Rows from block 3 of the image encoder of a small image-text matching model, named by matrix and row number. Rows with one number within an expert belong to one neuron, the router's apart. Each number is 128 + 32 x the weight over its row's rms, rounded and kept within 0 to 255. All counts start at 0. Numbers have three digits each.
Before each expert's rows are labels from the 100 images, of 14976, where the router gives the expert most weight on average: "top examples" is what is common among them; "patch colour" is the nearest of a few named colours to the mean colour under the peak. Only what is clearly more common there than usual is listed. The data: cartoon faces. In brackets: how many of the 100, against the usual share in percent.
# router: router (encoder.blocks.3.mlp.router.weight, 8x128, trained with AdamW), inputs 0-127
# up: expert up (encoder.blocks.3.mlp.up, 8x128x128), inputs 0-127
# down: expert down (encoder.blocks.3.mlp.down, 8x128x128, transposed), outputs 0-127

# expert 2
top examples: grey face (33 vs 14.3); a mohawk (30 vs 8.7)
patch colour: grey (67 vs 41.1)
router.2:119119086088121084168129167074135123149126173138134101086121066099148093130196103156164131144114090106105098073086134177164184106099165154152109135139116089106094127091141118127107089140082169138153077156196137111144143125121126071142170185113151158133143069137124157136115106138109154096129175110120145166109157171105135092096049151179046136156183133195143128158076101125160113093097
up.9:146116104133103134105194137099145153150147084078117149125147168153117152134073138107111118118067137149126087125090192063134088147124170112130121143125094147186113107127136119066107151000083164173120202150144125123105142114124159118133140077156088114145162133128113076122071083102135173068133136172114228186109167141113121120082133118127117110139134095124129107153152091106129146126142
down.9:149087146176108128134132128093145150108098144177125084097102115196173133133215143091126127101123086052121126181075112138141091119154127079135128114143116204120141117134163117157137077132163167120163164116109147147152078099189163160131103135111145121140120162162205174082143158097160137045094160153113137098146126117139203189168113122134163121138202089133122105125106152085127123089134
up.10:162142097125122107092192117184052155143182147158131140125102128108099118127124120142144131094137114114132141111142165155146111162134094115114139158110130131158061111210153118101108097146116114065123209087053132221143136155125148155120100180149159152062151188152122107191139110130147128123166117123128116139126142115162179206120124176049124120116141130156128195132109132146200112138136
down.10:142140078119067125083200173164095148149195125097099173164092166151071132117171085115093170129156127126086105060115115132129130124126136110070138121133096124064176131134122099102091098129125137104164151130067110135094150172113188130120087117119153167117123089123163093143121160153125134103097214104091125141136153075101125093070142174116097142137158168073131200179143145177152143129106
up.11:140117090139192114107117104099129118152133083134093112084110185101117130105188093184151155102127126126066124121128168128110071140193147143144128169099088137129057151113124108079107130151155139113124131135152122186140112114128128214130147106112133125136186162145059104131118114053133128060126149092123107133133159167148129069073118130147113102159122201101154112116104110244137107165095
down.11:156189104123139137127139118136102166077185130119122111102150089139096067123100092104114125138097176159128088106198176115156154113139135114100139091173095109138128108131086098152127119132151162057127112164074137126139124143142198131127124118185108143125131151125128087146109160167135079093135194081236111118097144227147101184095085139089136157114125114180180193123136112098143131146145
up.12:138130160125119146136170129138140004122114145112101112065138077098124132156101130132136130134129174126148082188136134153117114128073125078216086064145128112123134156176151077108116128139128111134097084160091118140151094090102062105124133170131143131134130091145004117150121164114077091127135110126146087118113125084104125169141146172105128120144083176111197120149183134124156132164126
down.12:094136124119130052167155083130084115133124119122148102170105104122134130171117122134101137089078092077177118135076118148090128197232108125072135161092130142121080099134055127124146130077066143142152086092165132126111068133125055106120174138081101079050147144070128133154157127125129166151156145145160107152116119130125140086155121129136130131119113116106112178152080216159123144136134
up.13:103133193159163142127183145128169083129073122075121082186153121106114092069124181187126119128097100131141099114166077109113119095093093189122100136094138131152082155125157133057085177123121086127170177163125128064115142107121104098141136133132140079157129160150122141122141111134134242130145133111133108087136159136104107193138137127107136130125139116143137034156072094108094086096101
down.13:176112124101137136119138029147131098111198138111151139101070085114125146126176160134092099115096119143103140095074109124129106098123117099122144085130099112109130117148135117133055211122089099171068137104198119116154132161175116175107054145194120157113138130143154104118128127143117119146141112117136112166142118139134133066194103108134091093139076140158086146120223159153092070173151
up.14:112228145130049104089186100106129099098106112103049131126146146142121148160145158117145094155122122123098139137130130109137102139120126147145115140135097138091130109121067050071106152121126124104126123081113187158093147148047126120159135164186156074145108161140098068165162096134160116140095109165127120151020164121074122130091153140127064101196111135148175147141151130144130126118125
down.14:153113148147171125114172102101086119106142134132063084146105121096122097165135180168097091140072129107129137176082153099123134141143145174092113167154140121140109133126029113184129099107124133039122111170047119139102128123146093189185149136205152085135151121107138089096151124128159147124119136134172130129133113132142147133215178127147153136076130066096112165134044134122156095121134
up.15:116148141182182133170135112105136139101123138115121136131110124188238144109146031251105082065096135103095142152182102154148140188197113155115147114122128127132073119155132049147111151147157130137134106128121136123142170095145102123135127113100172142120135161135169125113107125121137176129153126133072137101116152112133169149130128112136095052083179125083144173140091120121130121094100
down.15:094091158193102110138113130134162157109106151134160158130128148129133159073136116118053100179168171045133158148070127064159128130124128129164154141113121102138089116148129104058125121203178095136121159132160153101218093112131136072115085091140141173157123187179133083093123154126117171095076094100131142119129138179161115132151161225101095150113129126118128122123087124124106165122154
up.16:133158138139132135154115125189100153155122167123115148143122162122054127199143169099161128177123159112130185147146176164110216077153128138127164184155124152157088124152071100141064159132170139110095107120102082127128128179081156122093120098168128154159194122105108123172190089118122093114203123113125140129138115104118096166218137155108122122143136094144076136130105104102166187135076
down.16:167128041126131145128148162095109151184132128107101140119170237062134108184155147136138127119147153094113191123078173110133139144126192130101133164130124144101117143145141137128122115075088147085187110176068123201137136150151111122102160120070118116133127184090119155136140135090123140173108132138165139105155121044141158082045098122092158156163143089112145148132116130151151138111071
up.17:128087150081086114153239107132120119082126173111142120070140110162183109126122117153132185108102139158166135074155087199130115073141136115135166124141224124125095123129194163145123131127113132135177145134134152167133109094138081159131129080123085118114194174159141167110140119148117172177179153080113092125144141138167118180097113113092080111108154141162169113154164110096142067095126
down.17:097081161114138117154126134129129141133060156134122133100149124156155156138178139089044127158082146030191135118056128135082096134132111062104148149086103174117120076139136151108149123145199112150165142101207160121151096130152135136167100137064088122077082173157109141142134118097076204139105135138120178152167140109124215126151150132125120138161116107136129151145137163147115092142123
up.18:142198122073090090087109136062113029093171127104158143086146124116142117131163115140107167124126112060131113116117119128130075173127156147131123156133155094086127129138157127133115074152096129149185159143187127122138119103155157088160169170154135093170107124123142078205098114118121118088084158076117134193110189115128199089137155132107130201169111132168153120123075171151113145157108
down.18:138142129162095132138148112142166116128138102123174073146147083129147123118076135107133114139082139194142149186136169134152103149163142119117147113154068111113102125109098083149106148134100173059152120137124133112160153132132154112142177167181112087142145122095066079092123180116163098119162125133198129097041134116132090152119162141113144183113183076145161199043125081044143118161140
up.19:146105136128161137147078132162104126183128092096077118148190205123188111115067091072115179142129150136102131125146115203057094124193109151135130153122147119115122117122061132087107146153141114159177089061161113124162131144120099241141093155121124092127139119106148122135165155153126137172096140085110117133096088098130100154156093158133080094143102138184134088146114182147094110155103
down.19:141188120118164158083137118152104161093084088129077142116129085139117069075049070087143025147120196162153122089155178074158138129141117136142112126102100130187112102114112144163125138098150107134133136163066143156165132081192166133107069104132138166129130133128036110132137139102114155095109117092201146141132126153161092095093104163133127134121067110156149163132107117131159119135139
up.20:138112099113123146143127117105149159121082170132175141129123183173113138156128194105064133129128101124100165126139138152087172064170115108101138094174093143110172155144149141152185130164065118183115171120123187135148130117128171130129141121132218170142106118166115159139168149149154122140033108138158086069132146164155083126127136088094172133084106141126081175125145086170095217132105
down.20:115175197090122183128081182100158126136149146115096158089116126103074147080141124125110117066152085137102108125153129129081182103090126129120093135117150093129149148175153117142125115092121105128135147147091165160107120124079116143144143143166179137114142103151185133157129057135161145127132074115103204169202147157141165130109164103117121096120100230140067090123137070125097043099128

# expert 5
top examples: sunglasses (35 vs 12.5); teal face (34 vs 14.2); face colour: blue (32 vs 14.1); green hair (30 vs 6)
patch colour: white (53 vs 3.4); pink (31 vs 12.2)
router.5:159100146139109174116107123152133139098087155092177192158139137124096169133095074081109119078143141133123115195191176129070129168145132148095108107141151122144104104113074121149139147088105127133128128116129123127173179126203171137139098108154080147152104063078144027145082126131194152146122145173155081099130101079119178144132137138096146066116135162071101126127160099158097170159159
up.9:130120125105158105186208178089078093030142117140093125052118144137107178128125086160126169124170077135155131129129143110147202120117124176130090139126126138142148150103172114132138119138119130173119138124130128167119112131102132123116090129090164131163120120137150085166207160160116144116151153070043124130128123132094098106030088115177128132078127116065116070145100106075131118152116
down.9:034203122164174141128173150146160224089128058163086179124126141145127135132087123142128121115130157123091151123151166106135127129134159168140164125167173148128105108110131112130060087166125123130164184168128109082171130058125077099154142178095129120156122047151111154152129069137130069145105141153148111146192101141124156134115144163139093147186173120160123093079132126140121137124104
up.10:088109129122113130142114104149115166139095173118086110128141077141145086142140166100087106120170044180083118139133123099119125154131153132112179177151146090148125100131076136165124164100187111126109079187175117155122145083136163121143148128080109153109136136069155111136116110137132131122127160138135215092119145100118185100054076129158168135093214120121098208121199136133196108128155
down.10:154105154118122132146133176078168133144123147119064109150094087129123094110184179101133115091113120135127154183136156129169096164049129146102130138119182112140150126118165155148146101067195187109112212191122139180119131095115125031138068103149103123135124109090151121129149173096086172071154154067085094107082097145135128131116175117171124133129157130120163148157137113118111129139199
up.11:122134131124165126088120154162098103185177167108130143079241127159102118058136152137121159179156144056107199151136157124196157071133120104142139158183134147133100142124153108102129084125110160118146183140073171136133105134130112169122157170147128119069107130148117119074089095124081061126111120101141076147100134102131111112153160061169142144133102195094133096119093115175126151109114
down.11:113155096141162134069103042117081087147134120075153145127112077140123176115163091179151158138120138092130084107126147179123055063131108105114113128163119169129146138091142146119097127158085107151084137043144086112128111137123191166123172064105091147130140132116209148138157143103060155110125142123116123059173156129199101143139159145089117160106082119132077091131123154100096114151132
up.12:177236169112124097116132129096148073076072131139150134117142232129140151208142098105105117111073109110121131170109165128105126133122120117120158153103105118093056135154141113130082214111139142111107130077127117082101140146131111120122125112162113098148098129121099075079125151132107128127139117168139123174073194073107184119174132065127105109170148153088131125109092123133100124188119
down.12:170073150132092137146125064125088109154118184088116139123140096130082101125158094128149113140076131123129033154111105116180176075135086150079123104158140121155126119160120112104087146186113097161071107050165108146119107155145106161104135109123130177062174075083131129163083156099126114112122140182151149101112200132110098147121147136115072161092084117062097096170116152076108108134137
up.13:160152192096125082130096109138137126105125140144120088136219134145171116163142144142123076182114094118152086108092081145163217140074206094143145091142110127085108133101126119125164092114192137115108046150142113121095129080133157114154163146096150117126217125096130148057169155117041129139195128141159129123150124129136124091134117159107121139124144132110160131156110157084175112089124
down.13:128144101104115147122130114155123122095135067147130096069127174136122133131098101114074121101087126093132109068098100125173125109091086069125090155118138045137120094147129141153135124151155185113182162075154139110111174055073110159174147129184153109122123188120108129096107133073113184127116142023072136171123149087135137127128111079125095143131044150094127093092132085116166130137142
up.14:118137132101126174146133163178130163102095116062168146106135164147138145141141099139055133097136147139143156205127127039113146116085157139126108107161085155136160140076094116184118092133141141133149189140046127089153146138142133098115123076117107101151122091099174095108160132082133110180128147138138122098118091067084129103173136116109138171120094170092133143112144183124128116154000
down.14:136086131174103136080164103121063127145136120121169093142128049111129157130125127081132128128152138054108064161127116137132136106125129143084091067132120213193119136125130104133127148125140068113125109044135117116165110186177120128112149121132132134125115061072104149111203163128096125178101100116145139046190148124092105130118130156133089141136143061131111088115097145123135104208136
up.15:103101178082139121113128115125188199136080126130127126154090121146115164105148179128108081223129039127123107182138077157121119171133132124071065068114167140136124119093126103197106148111146066125130124126157126072105150123080181094119172167121107179116123108111195167135102106122119146169114143136075153122146128122109153127116079125148120077071140138110124137101108068128132142196132
down.15:147149101132081069144121203185125152112154091151152090127106131168164153117120168126114090111185070025128102116185080119109106164144129126066117106101119107118200128097155125128125161128136122072098107130125187085094113144150122068130112172067124123074124100123101173146174148170133051131091150129109122128164089157129146116136135095128134188141154140114157101186078179134126139136133
up.16:159117161161128129134108104125134148142166160098130128196182128136098135105203090135119093109140076189096070045123141144133054127179056129150076106198107166118137116113110128146179125118108133100128134137131114081126131119145135094181098108123107145117150134117189130124059103168112105124170091141143095100116140123095144113135145130184125133097153210031092157111136065159147117127141
down.16:128110156162162114142133212120118131142139127139127079188082132160125089149120154134100128104151141000111077196148081160173125148082150100106139115124118112096135164130144123127125156122129141138123104103109188220133113158164127134128125126137119149118131145117118150101198189148057114154152126105125120141114171107121116130085188200102139143135096127119181142200140135180131130129097
up.17:106165073148106111086107148106127080097130152129093122127107144137166168094156107116118203135147130118053097151122185120125126078086137132170131146146123144117175100177149126067131114177160141137122166192152175143128069102163092115122136132111113146167056192088221132125141169057120116069108103147139087124065111148121111129126120141156164159149150128162115095042102149127127092152116
down.17:149189174086190198157137126136126114128120120103109116113131167156149128132159145130127124159039144212130122122130163101116118087094090121245108125151074111074130109108132149132140099128138114164156153097141101124144200071124164137123091100132152117101112118124045108121072096118097143079088149088137105112119170105136158116113166111132082133127143155061170096108152108183105126117179
up.18:144131117143155194124107139165127119157063138148069105093167128118137128117113121128135114195052185186120112179156165075072105090162118054185108125133143116157090174130129091092157130129148098115113129143075144158160164127133142115121162136117224120130122121120128134114168193158143054130131160131099086073146128143096138139119128052129135154125182143151121116087129156088154154135055
down.18:120140137130061099090182119135131104130152071112117060181079087078156115161139090081172162117166126125095101174113138122138136153120186196113028086098150137133114093135117171146139155143170092123131143137148123129179073082156107130104152140138140086125133068111143135105186117164135116152123159173175100140208139122118136109122125171086096096111099127129107155104088170189134183166112
up.19:138100172145103156122158091210112093154112160149216144141132159135106120105081128127128095121180129154097070117166108118132101143066115159139137089141107149136160149100089120101141130048113117131140108182115113114135199134157122146156121230086150142132138116145170147116097088132090137120186102147110102114129105171140137101164143132062110144082159190065101115132169158094137110170205
down.19:119113114125104131155176204134080136129149117129124105170088123128128195148136160112134131120180081000181101169136127187107087109093138164044126116132166158111170151111150149084139149169133118055115116122102141148104113128153145078091125161128114128122141154121128132068154189135073107193122126085104116128139130171140126174116193162091118123183135112148137143114106127175123111164142
up.20:193131120103123171169135127180147079130132157125127140114134179142049109161134118097084084110176165131149123145134093125138180140126157061135157170153138130128099112125089099120120105131136105084101123154132131093147150062164119108204131138134083124116117107026195111167125137061088150156085101171112093137040070112143153133178111134121119145134089206122110131093130136163158146124109
down.20:125123140172111152114139161129041098133119148141147074179104068055133126154194174108139106141131115060114101176115105219135139130118063104099093092129116193168147129126165135180149143169139128123105117062121103144185098137138136195098131141152107116132141100063132127114156172097069135159149110096034146121125099095122075167114144131112105134132114138096147097141118154143131095162130

# expert 3
top examples: a mohawk (28 vs 8.7)
patch colour: pink (42 vs 12.2)
router.3:082102102118106150099051083107139152129139097149119145120080150109142150072126180130144068188098126085176105128095130117154134196099061174148114129177093128142216057139134148143143117164174159116091129131130080175075207160109175123122105106108162131116125160168137129154112131103114131104158131127163152135161134112142080145110198122100072148122159090094087135171133151191129109108137
up.9:097070086102099135105120127153088171147142092130056133130141143133123127111134153101142095143087140144175114172144145131139102194151098125116062091162127114124146047193131178132128112119131137110093127114115099189125165162119222136146096069110167101099115103182125140145132132124126154107168136128136180123132144118110107141080204167134091154103189049131118184074176135130131147079177
down.9:186109145131077179121130253130134156116170157115093107129115137125102176108122101153074178183126139017120087145160143110127144150083145167098122164121160027128135082119108116128103123119128178139148172130137072133157099190127095085128138137120177155144138081119148153067115131121116134140152151153096138166113136127116120051160121128110135141140092124107151172156148137116132072129141
up.10:140070161133113132132116132141108168119166132084101171160125125121121129163193128101187059143137147157158132153196124141133094159088132100128141093187144141125134098161079122143138121117140090164072066163130117090119156123136163159112126147068139132039131078097151108141111136140119158197144168222146125114092157134145137136222130071125072135103166117169142116138176068146117119125159
down.10:156093128118066195129132255127137155130158126104098098117165108140084197123100109128094153157141138000128109126133145123099130156039120174090134129113141101135139083148128096088104137142125199107125126127173146175131112165117095107127138128130147126125166132128132171080097133135110130141116144103110130149109124146124159065151133177130177137190146111129145136142141128130127102146174
up.11:165099151163127144122121135139022169121086191135137140135170082114160152140131101141160143101131143097149129143111093112221157147138128124187133156131140160172125082146090106132157107157143186125165096163145127117114150104140117119191091138129109192156153123177101230143069138151148104133133129112105156119129056111137146089127107134149097155069152132113178114071121189116078086155092
down.11:139101140183161109170126133126101117142127131135101151163140137125126150136194111170115140135221168183150108130167136127128116150135129148151128128171106073080113082165068125117138159101097109082146136125174129073194165146184212127131137132091152109183119119102147132103143182159033068177190115123085119151127131128139114163173126098129113139145142141125166160211135128077149141098090
up.12:195114092115121148167160123082135128110117130131126153065104124107093175065151156073132154152066127164134103132142168151113113121142164084105152085130113159115165106096174174129089082114119137092123123122154138130140087099130152117049148171115142066133119077072126113076092130090130122108135080114176122134172114154105099133154140108122095096102046125129177130128169115135239153203140
down.12:185150150126119149153125189113096100143105130083128092073144137181106146144124138079103153137089108006144141094138088067106133127119187159115113113089165125128127161154140155095109100147193144106134125167133163148065097179090064142118157170097178100160151119123128101133123055123113138117205111057123109140133117103130171128132136153140108169167142161159106138084100157181109122176124
up.13:163124155202066099123129130114139090131130112159122113147135134119134147107069131142075056107163125151118100047134055142108132107124140200172185119102128134112105128136114115093102078083107096130105101142125133128109111161161125161140132166073182119012140112148166092107145130180123099106155129156105054128135129150209109129155114127119146127133135156116113062216118129120146120103154
down.13:112108096094044213158145195132113135115159127135118134096157112090121134131115131130137149115187156015162141130121191125105112184095107108092138124094165122120164138182128089132138144172126208147115103121125139140122143137124087138124095117108119137111106151129106163033058133151121188142121113102136133136100144109191091115150132201176145108184143147094076123153101110133153115125170
up.14:119125151162154124129143105125137058119132088130179102181094131068084118135144189136135114109108145058134102096125130161156115168120137096155115137141121172164169131052119116104127125153127110055142118159129142091145126110119143134130176123124129255127176158130125103138142165159183139136124113149205122124095112134113131121210118149102114052193150129098162136146140127139086122107059
down.14:139118145113132121065122197132141211095167137092130075123112106140148140194105179177083149105155129107137125142111129125114130136160044184126136171134133067127102124114091129133142128099116187153096124124154106148224164123070162144122118188120077106136110127081103110151124139132169123131126125117161183059125137123108118132155142095106049110121102123120149164140130146132140068025146
up.15:107139124101133142089123112136154194116128085134138086120099097116112098127145172178161135109140152074110060137129039154081111130108130130138079161138125113131201111098086143152112120147040126125177017129123127131098143095127143076163134075172128134145147116156134101131160154120133130129011128113109149131142142102177145143119102138071110147130139152109121178138129217161130133123090
down.15:140161147140128072092105100164140131070127157161158121151124120146154104152171172179128161124129115186154150196117150153126118123140105127196178149120145158160119182113134131157163126093107101164080100086127113125206140132127135144176133115148077113143138136104103086143129159125133079136139113099138127047108130128155117205082196102173101128075071138115175104178128152122126149022173
up.16:156119159122118167085140120091126138089180133138108186178127123128088123094102126117107070113095090181120104120188121114128165131126149129083144077125132178031117124158113144110091069110137149115134108144118097150132105186141083181126119160088174080002114115133151102126121098117172126159145110133166160135131173127132060129121192080104121147103148133096124127075193131132072135135132
down.16:097117112133080187132138196125160137139140103143063104138134094127096168131125094114125164126126188000148135074124151084115107177048160111123135130112140164113154133123140088124121119129126164141143146112127157175116120160127106138109093070127134167115102132169121214075114124154108170128080138154113106146131167135148132118137133161129141154198157168133114101158133120167105151174119
up.17:045149083127127129125143112064181129149181094112101089121127159130108128123058158154172116182110119119162109106151069097112122142173114156186140172128142153128129135090210120079150127142131096130123193131094128090075086130137109093166170192131129155103105121126125110105165098060076109081083129134170112133159142151083103132150128116186088178185124130131185126128122123159160071155105
down.17:175116153115180132027125156160173131116133096130178075111135143122123086151139180149125131108112125076048124159137185110100150090116179138134119119106111074071135201118112042114120110155138121184167131087134138123137171089104057175128151125116124101165129133171115135120083112094136146108137119131152107098113162107161127129068118077118131136142123166069130104138159124166190113077187
up.18:126147146099111176162182033169127128105075124087138213114119106136147124106174148147135155120102106142152144170181119108180101162101075099127140084239087119131162145145087120138124088109101143106093141115112127214147161112153110137080102126131147129132127037123126148151111127112138168175155129187127118149129154155116150120125191124104123101092118134176159102126143115111197172124162
down.18:159150134126115160137115244091116125117155174057129055126161086126094178140144112137137181109132124068124096123117099083156118172048130170127141113098176072141089132164135171058066125121126124072135121160143144142118093187124141106110144137148147113163139074102143149122110105133093119164137120107107115181154090118093130073154084178100117134193130069138097168149118138156122141149119
up.19:174163142150143143146184107150179099092092135084128138069109133126145074150113195180134151137128161101114177148169110199133118087125125114119113070153144150092076115095092053135074075133080159128119131151101147130187086139115128097093170126118128194143141115133157151216131116079124153193135120096128123123145149128117138127128132123128114125095124157119131152088125135138255116160124
down.19:081145123152174125124089204123085147074090156137157094109128181078126147162176157098128141089122115137116134089092086094132085152097168059133096120070151134135085156123166176084138129111148124048108092149152174162104119097102066094170171159135138086138174102134137124159169060134128102115108106086132089138132099098126128152105114200061071119125105117156096102133132184155126131143151
up.20:156123138215148149090135119115137105099118126173093113144158144113199133116117116168160174112147082121080128079071132148164119105138227183124134124191173121058149097076125126143157096094148161145150175116168066130126127121110126112130175137142108127128153137115107200103086093091132130122128137066129108126168175094175139112096106130149117119097102106101121087153086126123175112126027
down.20:172097134109084132169130115093094180169137146204113121124107166152133094130219135094125085095122122173151142147157134164107131150166164072157106153109122035155147124196146140131126133126127130134122115143180102079174148133149165179128115169071134094121120136150139124073162144148069068146127141099112102106147175128149153127120098176061096133113130186203110054143134117092126109151115

# expert 4
top examples: a mohawk (26 vs 8.7)
patch colour: pink (35 vs 12.2)
router.4:093087115116127135133071173153127163133145129097127166114213082110132120112137150132079116095163134105180106143080138145155139179075145098152189120111166111150042230119167143078141096148132102105168127102106156116103069061158136150140095110107140134115117159154094184087106065136084129140164117145094106106124150112141139173196076134105142109124154151135126146094095135139108084078167
up.3:148131172153137122154154113142131050185137131127143067118118135188124132128147117125154126138165153205138137125179140163138077102151088101108154127090074127166139171114150130117130122091146126176122152103068113143157113174053070101077101216124128169107163190125070115093136123120159069096103164105129128128029174136104124109127137106127167127139123116087142065074114095134127154133148
down.3:146110187159141119114139142139006115098124175168113153071185143116118043121094150145147127146119072045111121119126142150115154117143143103161165125143107130169208151129145127110118117112102165077127139134071056152100053117119121130141031143107119158175151131154121127104152088159124118097137147154127123158175101146134129121133136139151122143130115099085141164127117071128055153156097
up.4:177118121110079104086129124148127207036152210121110096136162115086238101139073108123081231168089151129130136134125147178116117153111110120080126164121152162162135133083131120150093168113151136170124096122124110138164207122168139123121118103122117119132166131034124100090126119156126157079137089112154110118118115118083125151125133129135116131121142126171104127094128128200111122118113
down.4:148163179148141204156168092161121134097143135108116091121130130128108136122190133170150159143141113172132194129089108084159159158192132145125120132106150093130096130111223186167149110072121124131089137093090182144059131114121140111079111112129130167125138122136138143113204192113141121068119089137136114128135103105119129117134146137165128100063161134128148206123166089120143225140077
up.5:110114137107155119171149155132143097135040117118151150110136128137078107126183101108108141126127157126168152156101109132128112149113095078155129132132165120164107222121197109123051143107129105109157143167087159123161163102141077095137057124134081136175096132136110132241164128058078151161115115131177114059126124133151132125132113113119132105129099119137140053077116110111114143133212
down.5:112088135107107124130131215137073135083059146148150129128103139162119093154129109136133133135069115025019173115092138153093147153133107133179126127139150143091135184121128128169069170174072145101109088097157105080176122159118134160186151150143134108157125113149165147096121132131063157133105125106121181166124132159044137138123077137154118166131138110129139125091108128116134132159184
up.6:120138130076121087128105105126135127031153120143132179129109137108095131171150120126179118081161135120207097168119155050128113153064115078127109123120133109158147132127115146103110115142150108119096088218129138151129112079144140082158104109121084125169168095107115138062110142109128199108190141148120124154153153162102111160188083237136088099124145075097148119138111147128169129117158
down.6:148108111122162122179081168118143119097112110140132135132097200126114185126143125137093105089133167096060133082135081194131093170179122082109147177116144113110125120104084104145157131161120138059156072154117143103169146132144109101165156136103234115133201126172179118129100152173116156118100101048066079164114083107114115130128133129142082160110153110180126136101180138135160128127154
up.7:123131145124166136169123146134096133094043150137147181079155161126106130115130094080147144139148252094113149133109136154136204166106148113169143111220122178123131114124122126129156054114110129125184112139045147101188123116133134137119126076176128147117133128120172134126090169058117083139164125159118132111143123062173153125168134138114080154150135159098128112120124183113126118189126
down.7:078125123109132076100068161130133131132145127111166171145075121130181100149181121114132139109122157124051173126127177124080129177121112110204125137114155151123123177105117141154075142139086104158124086094142074105177081133118171151166162134167079128105113088102114128086097118144124090172120141178137162137121105118106146119075015147065193163157102133131084119110079130183119137115151
up.8:101100073111132119116146134094148179154084151173099076121143162141187153132125158036132140127137110128163091138172101118138150103091125121117122089099095111112151158167167096122097133113132086137101149093094145123133138087088228087149105144063130147141174142109202143070091155135128169097115142202145114126195156144129097105207148087115121127118147143069092142114160125100133184081112
down.8:136012129142142102116089179150126139160154130176143126092154125119109112136146089099158127105075120115094194129113075118134110052119104122180174127181127166169093151088140090119104123162123102140149132096133080116157131113079152182131056141110150168051126146211129185116124172131089154150126137138176131115097127132094112140102104126095173167117135163111141154115130127127118143059197
up.9:127152145093147187138082101116134114184131095127119119094185082052143117133156128181179117127088141118119135155107120181158125181114178114128115132194159097126208133102124171178122064089231133159096137198083101173153145111147105153117099129109094136212153144137121156117126164123145077085088156129135120169137097113123111116146161135100109151125105117103091181122128170169151094140126
down.9:148135126125180087132164197127147155132097094137211167170135106169133200135100142110164120083149145125130099105122165150133105150136133173126078134088174137069059117095157163127158162151168219146168202084112144145142128078095168151124132120133129131132171096142182134125117120079093110166149144189134131161167130129159070122124098136136178133146131089133163165158143143076154060128149
up.10:155118122131100116117143128152160108083165130069106186114117123137172106169147132130115108098117111110101167226147159039163122171081168104099100137158172115153100150106118099129086125122123160125121088133160070146133151095115148170147144069152091201132147033184167126114155130101123137142150134167071122167127185084107141142117079165111051097124090101159123133136115143113155161135174
down.10:116105083108174115112129155087116115106133136104182141170107170189121176139159123164067142108126150113087164064152128130165112167167173102077154133092150106102160064101057137129168128149131085086148096118137147112143200153131138114140195130095216083129154145124156108106086171128181149098101140100088099181136106092159116126184100200157097140126176100163118115121122153111142163100131
up.11:090106115126132129122098131170111150080164068116043126132125139087128102176123095150113139108172172135101179115138144231188115107072125132135141137136167080149084087160128171134121122192123125152130084098117103120139151189133119174089123142167099088126175134127154111118122102147145067043100185144151125196132129111089123126128128175157135156137100158113128222137126131146135102124073
down.11:125200106126195129133133096121093179180135112116125139106124118174131126129129158130137071124107143189156113112128163119178167142130145150142116126112175121151097091130153174123123126120128081148119113051100115218051143104112140105130146150153101171124131040063063113154162131125132146085221101164088103093103123143107109103130091142154181171125109145111157185145147116174124162125073
up.12:150145093162120124143112132067127126141171125072161134107080167104119142164111032090122136143179156136069093144049143116133101060117108127184073194063142098153115144183128142125133111177121105114131120125158194151123121141133099120178094122163045118190154187135133167128133102115131124117130174134117074126130124127121117081071157143141150146168121137120140156146121112041101151142117
down.12:135168133085136067173084030090114129156121110129115144101182108139099058168124154117099102127085140195133070127137144157130150127110099139128103145191127183174118114152110120065149173191101115171115093134163120099124171111141107148126165149099137129168101085090094098056143164170127126075147192126128108128099174122124135110151171155129131147073063151116144115108135167185114122140169
up.13:127131166081121178163114131123106125131135141107122118069112155079081131196131161122162151184124150108155142168143163145157154144165145095128127081096142169137115084135108103167191083126122138126141125070109157205127123086125079136071184129146143156123129115107094160186146122154090081126148127150054186172124175121105115141123082163112181078144145163232095145065142116114129099134129
down.13:109161188119194061065091129085099123139102150166183146163140121120160134120114152108165131135130095109146126129059178110130116114150130147201172093132164135212158141082160152121149148099118132141129089115132100120090105195117135109126114112129085136145109105104117104117141146144115133069077215148123158124153096157144199109141071192078194130116119102121147145123087132154057160139111
up.14:140075178079137129218133127104103127123163131128124092135111129116132147067143077130130129121136118220153168126114124104097124128151091127099166115133133207156139129093113097130132127110122160138154158142126136143105131121089123140064128114107126128135154135080130067139103141081118138143095177137104143076104169223175139098150156122147226149118181131030123097093175174119135168139172
down.14:177213190148161107162108192153125091140118130146115143119179132131130203099127142119186142137123130105120144145127125153146138169138145088115144159170107124139166157168119133124132093136089146111079159183128088132144080083122120150123060156097133135128132103214089132161114107147119144110127151160073122128181137104255108161119144106131115132136152075113168140148156117128087128085125